A small CTC audio transcriber, trained from scratch.
Model: waveform 16khz input, arch conformer, moe expert_choice, layers 8, width 192.
Training: soap at rate 0.0031, batches of 128.
Data: 39062 training examples, 24.6 epochs.
Rows from block 3 of a small CTC audio transcriber, named by matrix and row number. Rows with one number within an expert belong to one neuron, the router's apart. Each number is 128 + 24 x the weight over its row's rms, rounded and kept within 0 to 255. All counts start at 0. Numbers have three digits each.
Before each expert's rows are labels from the 100 clips, of 14976, where the router gives the expert most weight on average: "top examples" is what is common among them. Only what is clearly more common there than usual is listed. The data: strings of digits, spoken by a formant synthesiser in many voices.
# router: router (model.blocks.3.mlp.router.weight, 32x192, trained with AdamW), inputs 96-191
# gate: expert gate (model.blocks.3.mlp.gate, 32x96x192), inputs 96-191
# up: expert up (model.blocks.3.mlp.up, 32x96x192), inputs 96-191
# down: expert down (model.blocks.3.mlp.down, 32x192x96, transposed), outputs 96-191

# expert 25
top examples: "zero"; number of digits: 5; first digit: zero; last digit: zero
router.25:174127097119115139138170123124123141075125113137117103145121106086120130132123164154117090132163100148099129133106101152190077158148123104072140135153135100133113144130159103130088108113096142144174169096126124098146132117170089149121125153136149136174150122134136128162136125137133132109
gate.5:129115136138124138151118121125117119138154099102127099097147130161149126168128126117098166115129133125149105139166125108060177091092124126159102077095102134072138178118127144096145129111147095130132140145139184154090093120122144106162119154135143133108094162140104095145124180108112098163
up.5:128111164126151167110082144093133119114132086099129081105171152144090174156111119115100134153129148127132104132123156112139163096104141135094127130119123126090165153120119111108126109129142125118130138138115137159123099138104173141149124141127150111103118121126088102138142154094100082149
down.5:155110110141112133105189126150114124070135100121107108126121109090102134129115119113142135142139103144102131106158089145162109148186117117081120156138125075110136165106210114101082100150113139167143148107140085117127138118124100139146117129145157127162150133117130145138104101131162093086
gate.6:115097148185134136167137129140113144129140133122121139127159151134139082125113098130087159107125118145129145153129142091079119111132115102175153096119091118110151137143142134173132122139115109109111127109123118113149107114114097127164130138156144134117108157149097124101101159139118095140
up.6:116121139144132166139096111138104133154162178127157122088120138170126105134114130132121109112150119098146128123153130129139126171143114121111153107114086166153173071138118144151188103105154127105146167157097145129111098148106140153162167149111089149132147153181080123111100152112114123131
down.6:121112100129146130146138119112106150119115126102157134117114068135177099105141118115124125135168129114138132110164119118153098127134099135113120118104139142143140114110152128089086164140147100134141122135083146098115121132131144145132161103131118124171131060108143151096131138185138160161

# expert 18
top examples: "seven"; last digit: seven; first digit: seven
router.18:124126099134124134149141110123145173158106111098138144142098156157125109126164126172126076114125123103117142167113126116121109076109115117145102120158099145113100145129142173152122080077152117130095119082125146118098097152119150086121119114136172108143122142115126100100102163118107092147
gate.5:101076115186110092099081126156098085133146130117099122069138139114097172130076148117138139143113138083144103093156135159105145111134157174101123130100154129121134149116125119129116150135106108143120155166142111134102128097133126165150152144118097169134122178132168107114150126147166160123
up.5:127132147121130120181129128107097104135143118124127129100181102130152129137107117120120136151144140128153104084123108119128108200128163127096143132084165108146123122109132113093159125171118142163136177139143174136162135132145143197153133132094087144153098145123138117136129159119157135127
down.5:117109168147122152140079125133135119159124113096145099149122127146160106129123101140082165123072109102127081118156098118092167102143144164094105138151094114087103144090054169123118113122133145146154149145147118201105128092153121160136095167136126117126137172097138123175133160170120108129
gate.6:121156103106148128170119129107125165160081147090161168133114116164167082126150144140127129099111131157135145125144122129159092133077105127142091126108105132129154116154125165114139112128128167117097105108129142112126099130102148113123140102137131098171133147130150106122102149118124115152
up.6:123135090093154139170124114112131161161080146091162163144099127165151084139155143146142117084111138142127150144130114128147094136088099122148108127133091134132139123149138171132131100111145141105095115093129156113116088128119155110127141097142152097162141170122143106105103159107113110142
down.6:113127129090164128159102146115138122095092129125168165124134127140201087100103183141160130137123117145100165093122120173146095126138117094135108169117149090154149133130152135137134151103143119089115131161153140126114079187129151138122181112094096120135119138128105127094149136142138132139

# expert 8
top examples: "five"; first digit: five; last digit: five; number of digits: 5
router.8:113107134120146133143096166114139128139125127142113126139114122150101103156142119094122054116131120105074122134131137123179169099134118155161161151103127156092147077151127129193140151120125157094127125131141134104152119111156115117107125081124170130134109138124137171112099139096132132080
gate.5:137117124118095064143142118145152134121169132152094084121167159105146131115121159199142135122113103107153096049100156152137124127085170100154109174137165129157115163099146101098128141143125135145141148106110128096134135102088153128140140133136135141151123119123109136166136152087111120095
up.5:151120137118081153111157102131165106103164158114172156187143156147112130088118121133108140144118148120137142163149048113107115137177119090110142133057112130110137107128121107086135094115145095110137147109105137134118120112140114126138130136068156139099148112101096124158123122160123140100
down.5:157102099171149098149134143114119127133076131128144133121116146128105117157105143109159137088098108144102135159138127117166111093098138143141171154104144099140128104120164088085147124145110107137111122122156110122187101118145107170120139147116154144129125095150147158140128103143157147167
gate.6:114128129162123099119121096156131175131183151107128140126100122138086132107164149149144173154137077152143104159136133138083120109077120116148113146130106127119084148081144142094105098095135086136113155158127149122129085120120141129146135139106159137145127128168163126146152135145116139139
up.6:160145128167130142139125121168089103130149146100138127121113101151116120112127108136133157144149093143117122156107134167112153122087143119146155174105097158089115117093147157115121101104124097118104158141153186089145075134116131137140132130116144144138112133136181145188163145157136126144
down.6:149127181102135130133101154116165077127163176125110105118056111180117118100142106173149118137095118123073119126141133148094111117157092136102122130104142140138136131164120129141118166125096135112119086174147146152102120083157120140128126129140128187100096153138110110127155140151125118137

# expert 2
top examples: "four"; number of digits: 5; first digit: four; last digit: four
router.2:133107111138122148133166115119125124150101134159141104150089131101115171127085114121091164113134175147154135139154077113186089160147140096169128123137103119126135126123152099090138124140087093128152078134132111111152134133117121097143129157144124146119158128102148122178167133115123138141
gate.0:083085118147099122173148106126153109160123181110100112139183146101099114124169094156172123131112149096130173105128132107118117130146119148129097110091164143125169123108131104126136118173103108120127104112126121110106102098099095144144116082115146144141140126106173122135113119151133122158
up.0:146179139119133122083149132126108129121137091137136122126090101152156129114093138122099108136104108145140062132118124149133114125110150085090114151171085139109089140125148146118104113087175156137153147125136125147132149158143155121120129165151135100141129112154076136127150132118112119074
down.0:173120098137147091103140157140098183101140103142126132123131115163129177161146087096139119138092131125121114185140102098082104170111126131148151159150154092099132149123166151092092138091130113141135112129113122161130147169149149140103133129121125134063144130128125118148097098109158125144
gate.1:114158172113085114084106114163143126122171120114136156095169126143117113152145140190155100147146084152124117080135135119100137144112143148054115120119113116118130128100131138150096123135159137162122158143110139119114131081127173149144126132114144136188173173111100106122120149118107091111
up.1:147120115135076068114159110136149139157165198143081122121127146135079139111101114150128148127129121124154129097112139118175129122158128152119124091116141167143149155156143084149104143180135148143111128121066057092152169096108113098137149143115124139153135124122121111146166132114104145116
down.1:167111139121132153106129122139113153105130140158111153110108111136102123137129137120087114114088126146111118187124086119151114126164130131139186147154132128108089120145164124115107150108102111157119112175154126156122151162123128144122134161112103157116142141102134149146100073108128123135